Rows from block 22 of a small image classifier, named by matrix and row number. Each number is 500 + 50 x the weight over its row's rms, rounded and kept within 0 to 999. All counts start at 0. Numbers have three digits each.
After each channel's rows are labels from the 100 images, of 14976, where the channel reaches its highest value: "responds to" is what is common among them. Only what is clearly more common there than usual is listed. The data: rosettes with rotational symmetry. In brackets: how many of the 100.
# conv1: bottleneck pointwise conv (model.blocks.24.conv1.weight, 96x336x1x1), inputs 168-335

conv1.51:500500500498500500500470499526500500500624500484500453500525466500500500470500500500500500500500382518500517500502515500475446500500500500536500500404500500500500500650500350500516485500500500576500500500500500585500554500526441500500500500500404500500500500500500395500623500500500500533500377500555500661520752500451418378639483448364500500500551421500500500595794320381404453500500500500500500366500500500413726482500500500500500500420477501500500500500500500500500500500342500500500500500500500500582
responds to: five-fold (60)

conv1.42:535500510500500500500500446500500445500500475500500537472500500584500500456520500500603523500533528500500512564500500500500500500500666500638500500500470500500596504500500605500500656500500500525500447376500571500500500500500500456500500595500500500500500500500500500500434500500500500500500500552500500500502423500500500490569500500511535500509500500500497500500482500500500514641504350500456521500500500500500395500577500500426405476367479500499500457500500500505500459500500500500500500500674500500581
responds to: five-fold (46); six-fold (38)

conv1.84:500500500500500500501500500500500645500569500500500500476500500500500500610506543522500500500600500500390500500500500500500500500500500500500500500500500500500500500500434643500500500500348500500339533500500500436500500500500527457500500500500500500500471482562461500500471500500500500477500500500608584508500429500500500370672500500386500500500584500500500500500500512500484432500500405407435500500500500500500500483500500500500500398500418500500500500500500500500500422535464500500522500538500500500500
responds to: five-fold (45); seven-fold (35)

conv1.90:500500500500500500385500500500500462500500500500500618500500500500499500500500500500500500336394500500500500500500452500500500338500500500500500500500500500500500524535500500500500500500500500500500500500500500500500500440500500500500500500387595500500500500500500500500500597602500500500498500500500542493500451500500500386447581500500500500520500500500540528500559401453481672620500500500500500458465367500776500500500500500500500632506500273504544500527327628500500507499574621500500500500592523500500
responds to: ten-fold (100); pinwheel (86)

conv1.18:500500500500500426500500500604500500500500500500500500500500500500581500500500500500500500479500500587639500500500500500500500500500536500549500500500472500436500500500480587447500500500416394500500500500500566500500538500553500500500500500500500500500500500500500500500500460500500474500299500500500500457500459500512500500500388500500500500513705500500428526500500472492500500500500500500500589548436512500456500565500500465500500500500472500499508500504500456500500500500358500621504500500500508552430
responds to: off centre (65); eight-fold (62)

conv1.39:500500500500507500294500500500500500500500557500500566500500484500500612424500500500500500500519507500500553500500500500500500500500635500500500500500500481552500500595411500500500500401500500500535592500456500481500500500366471500500500432500500482500503479593500500500500500406500472500411500466566334365500500500446474351574375500425500500573500403580495500500500500500533500459559429500500500500500500500500500500422500500676403500500500500549549500500500523596500500500492500500480500703500500500584
responds to: pinwheel (77); three-fold (57)

conv1.62:500500500500500500500500500500500500500500534500500500500500500510500426500500500500501500500500500500500430500500500500500500500372500500500500592564339500500500500500452500500500466500500467500488500500500500500500500500500500500500500500500500373565423520500500500500500500500500500500500469356500500500500414473500500500500500476500500500500414500500546510500483500500500431500500500500500500525549500500500500398500500500448473416500500500500500325500500500512500500500500500554500500500500500500500
responds to: seven-fold (42)

conv1.59:500500448500500522500500504500681500490506500500517500500619500500500500500500500409500500499500500482517500500500500477529500500463500500500500500500591500500500500500500500500500548500500500354402500500500500500507500513568500523500500500500500591500500707500500500480500699500646500500780500500535351500597519500500500500500500500500288514500500500479500500500500350500500500503500500500500500500472500570500394500500476441500500500491515500439500500498500500425500578500500500500492500500500500500500
responds to: five-fold (54)

conv1.0:542500500500500500500500614500500500500552500479500500612500445500500436500500500500500500500419500500500568500500425539621500500592500500500605500500500500501500456500500510500500500500500550500500495500500500500500549432538443500510500500607500500499500500479529525486413500593500500500500500517394487500539500500500500460500500500511500500500500672500500500500500500500500500500500500500500500500500572369500363500500500500500500500500500500523500500412500500500500423500640500500539500575500500655561
responds to: six-fold (46)

conv1.92:500500416500621500563500500500500501500538536576500446500500500500592500571500457524413500500500623390545500500490500500500500465532500556454619481500546500500522500500500500500500500500500500500500500488500500500505696482509500550500654500502540414583500500549500500500500493425500469508500500426527500500562500500500519500500597500526395512439728500500500500520500500500500500469500500500500500500500500478500500500519500500500500500500500543500712664500500500500500448675394500500500500560500651796394
responds to: four-fold (64)

conv1.3:500500500388500500500500500500500500500500500500456500500500500487500500500500500547500500500500500500500500500500500500500500476500500500500581500500500500403500427500500500500500696500500573500500500500500500500500412500500500500500500500472500500500500559589500500524500671500639500726500500576500500500500515500500500406500620708500500500500500500500500500500500500500500500470500500479500500500500500406500774500434500500500500500500513595500591500500500500500500500749419500500500504744500500473500
responds to: five-fold (44); six-fold (30)

conv1.46:500567499500500500500500500500347480500665500500500500500500500500500500426500500500500480500500500500500508500500500505500500500500500578575500498500500500500500388500505500532403529500556500500513535485477500500409500500500500386419665479500380500500500500500500500500430500473500492500500542500500500500500500500349500500500500500500500362500386500500500475500638500500500500500500500534500500500500730500500500500500710500500500500454500500500511385500500500500500500500500500500500664500500405500500
responds to: off centre (77); seven-fold (67); six-fold (33)

conv1.83:500500398505478500500500500594500500500500500500436500500488500500493500500500469500500601500500299589500500500500500426500500500500450509402835500500500500500501500500405499589500500500500500500500500500500500500500500410470500500500488500500500586500398500478500500500500353500500500638463500682500500585466431500500500478500500500500500500500500500527500500500446500500355500500515500570500500500500500458500500500460437483500500500500500513360887582500500500500500665500610500500500501500500500500653
responds to: four-fold (62); six-fold (30)

conv1.48:500500500500590417500500500500500500500500500500500500409500500407522500616500500500352500500477500616536462500500500591500500500550500510500500500451535500405500500500500500500500500428377601500500500482546481500500500612500500500500500500500500500500610500500500500542500500410500500599500267500500500500570500641422531500500514492500500526500500500500500500534500436383465500463500500500500728413500461396500500500499500398500500606500500389394500465513500428500500500500500500500485500500500500499409
responds to: seven-fold (71); off centre (66)

conv1.37:500500504546506500500500343500500500500500500457500500500500449477500416384500412500515500500435500500500365551500500500500500500481500511562500500500500500529656500509500525386500500500399416500500420277407683500500500500500483500500542500514500500500500405500500500466370500496500500500641500500500500424500500500518489468500522500500605353500500545500528500500500567500500500500500500500500500540448500500554540500500500500501500500353500500500500500500500500478500500500500500546500500500500500527500
responds to: four-fold (46); five-fold (30)

conv1.50:500500500485500500500500500500500500500462500500500500500500500500332542500500500467500500500500500284409500500400500391500418500500500500501500500500500534500584363515576500500318500500500500500542500328231500500500500500372500500500500500500500500279500389500500500500500500500500500500500500500500500500500500644272500500500500446408500500500500500500500500500598500500616630527655500500500500500500745416500500500526500547500500500500500500451500500426500500500500500500500500500500500500443500502500
responds to: off centre (68); eight-fold (50); nine-fold (30)

conv1.85:469500500500348577500500500500470500500500500500500500500500414500500500500500481500500500500500500728396500500500500500500500443500445500500500514500500500500561500500434500500312500433500500500500500585500500423500500500500500436490500500561500465500419500500500489500500500500500500534443500375532500500500500500471500500463500500468500500500500500500500489500542500373500500500500615623609500500500511500500500500500598472460500500500497506720388500444500500733579550363500500500500500465494500500410
responds to: four-fold (54); three-fold (38)

conv1.75:335500500390500500503500500500500479477500500575582500502500500500500426500500404500500500334500468500500370507490500567500500500500500500500500500500472500500545500333500500500396500500517423500500500500500500500500500407500500500500500500500500478566500500500500500500500500500500500500487500560500540500500500500500671468500500500500469439490500500442500500552500412500500500500500500500500581500497500480500500500527574500500500542500500496500500500500500500500500500770458500500500500500500500717664
responds to: four-fold (73)

conv1.82:500500500500500500500500500285500523500500500500500312500500500500500500588469500500500500500500500357500500500500527500500500572518500354500399512456500500500487500500500500500394500500500612500500500500500500349505500524500500500500500500500500500500523340471500500500493361416500500500497500500500500635463527500500517409721500500371500500500440500491500500449500699620500466500472500500500500500500500553500393500500500500500500500621500500500500456435500500616500500461472500500686500497500500500666
responds to: seven-fold (61)

conv1.32:513500500500558500620500409500500629500500500500468492551534469500500632497500369500591451500519500447427500734500593500500500338619558500500515529500500500500500467689646500500500500500384514500500545500500551500500500500500500500500581500612500500448500381500545500500500500500500551500500500489500500482558451500500500508500500500500500440500500529500522500500500500500500479581556500500500391500500404500500500500500500500500500500500500500420641463500500499500500500586500500500660500747500500500409
responds to: five-fold (87)

conv1.94:500500500500500500500500500500500500500500500500500501549473500500500500500486500500500577470500500500500500500500500500496500500468477500500531500500500500622605500500500500552500500545487500493500500500500500500559500500500472452357500500500558500500500500500500500500500500461500500500448450500548461500500500500500500500500570500500500562500500500500342500500500602500500500500648493500413451421500500500490500500500462581500622500500500638500435536500500500500500500434429500500573524500500500500500
responds to: ten-fold (60)

conv1.74:500500500500500491500532457381500500497500500592500500500500500500500500500500416500500500500438482500500417500497500500500500496500500500500500500500500500500500500500500500504500500369500500500500500500500451500500500384500435500500500500500500500567427528500364500500500500500500500500458531535500500500500364500500500500346500500500500500500500500500500500543500500655500500500500500552500500500500500500500500538500500500346500500500500500500500500500530500500500500500500500500414525455500488500500
responds to: ten-fold (67)

conv1.14:500500500500585500335523500409554500500500502500500487442580500500500500500415500500500500500500470503500405505500500500443500500432500500500500401500547500500488500519500500500500500500500500500500500465522531500500500500478473500500500458372500500500500500486500362500500500524500500500500500500500511500392500500500559355500500500636500537500500500500500500575614500500574561521500445500500500500500500500520500500500500500500500538500500500527500500500556500500500500516500500500500500500500500500500
responds to: ten-fold (58)

conv1.16:500499500433412501501526500500500500500500500500549460500457507500547565521500500534411500500500500446500538500500467500500508475500617500500500500500522507467420597689496500500500488500471500500500500500500500415487500500601428500624500500500500500500500500500393402500500500402500500500500502500500675738500500500500500500502500500352500500500500500500424500561524428506409500500500500500500573494500500500452626500362500500500500512500500564459500500500500500505535500500500521474500500486539500496500
responds to: six-fold (61); five-fold (30)

conv1.57:500500614385500500500500500500500386500384500500500493500476500500492500500500500500500388500437500448458506500500500509500500500500500500344500500500500500395500500471500500500412500593500500500500307500500549500500481500500500500399500500322500500500500500500500391481450359586500461500500500352500500302500500500500500396500500500500494500500500500500500500500500500500500500500500500500500500648500489500500500500500448304500500500500541500500500500500500500500500527500500500500500500611500404500500
responds to: seven-fold (97); mirrored (77)

conv1.5:500500500500500500500500500500539500500500500500425500500500500500500500500500500459500500428500500380500500500504360451500598494500575495521500506500500500500500459500527494500500500500500500433500500500505500500500500500528420424500540500451500500500500500492500432500500500438500500495500444500500500524499450474500500496500500500500500508500500500500500661500500457500500500500545454500570500500500500500541500500644513517500500377500402500500619627619500500500500667500500455500500567500483541651500
responds to: five-fold (60)

conv1.10:500500500500500500568500500500500500500444500500500523500500500500500500500500500500612500484402487500500500374500500304485500569500500500500500500485500500500500500500500531476500500500500500500500500500401500500500500500500500500687523409500500500500500500520314365465500500500500500500500500500500500500500500588425500500519500500549500500500500474500500483500500500500500500500500540500500500631500500500500500500500500461607500500500500500500500500500497500500559500478500500500500500500537500500684
responds to: nine-fold (30)

conv1.45:564473500500500500500541544500500500500500500500500500500500549500500468500500446659500442534500500500483507500500500500431485500500507680682500419500500538500500500485500476500540500500500500500538500500500500500500500604555500500500500500514500500588626500500500531500500500500504500457773407455500274375500558500384500500500500469649500500500500500500501377442500500500668500431500500500500500500649423500368500346455500500500799524500554500500500500483500285500500500500436500500453500500500500500500
responds to: four-fold (95)

conv1.31:500500500500500500501500500500500408500500500500500500500500500500500428500500500500500500500500526500500500500500439459500500500500500542500500479500500500500500500500500500470500512500500557504500500500500452558478642500400500557500481500500500500383500430500500491477500487500500500500425500498500500500500501500500546500500500500500500500500500500500500500500500500500500500500500500500540481500500500525420500500500622500500500497426500468500500500500592500500505500500500500431500514500504500500400
responds to: pinwheel (85); ten-fold (68)

conv1.11:500500500500500500500500608500500500500569562500500500500500500500500500500500500500500500500578500500500645500500480591500500388494552438500500500579500500500500500500500500500500512500500500500500500500515500593500500500500500500500500500349500500500402500500500500500500500580500500492500500500500500500500500500952500500515500500500316500500500453410500500500500500478500500500500500500347365500500500500500500500500601408500500500513500500500500500500500500500500500500500500500500500500500500500500
responds to: ten-fold (39); nine-fold (39)

conv1.1:628500500500500520500457580533500500500500500500524500500621500500500500500500500550500500500409595554721500487500500500523500500500500500500500500500500500396500489500495488500500500500406500620500526500500500500500500500616500500500500500500500521500617500500500500500500500500500500500717429500733391611515761500466500451817500485500512500500500500500604500500500500630603500456500500374473500500500587500500500500500500567500500444500500500397500500500500500500628500500518500500500410500500500535500
responds to: four-fold (56)

conv1.55:500500500546500500500500500473500500500500420500563500500500500500500500500500500500500500500471500500347500500500476398500500469568453500500500500500546500500500500448500500500500500500500496524500500500500500500500500516544500441500500500500422500500500500500500500500500500500399500500482429500500500500500658500469500500500500500500500500500500500500500426516500500681500471500500500500500500481500500500500500500564421500500500493500563500500500527500500500500500500500500500500500500434670453500477
responds to: nine-fold (44)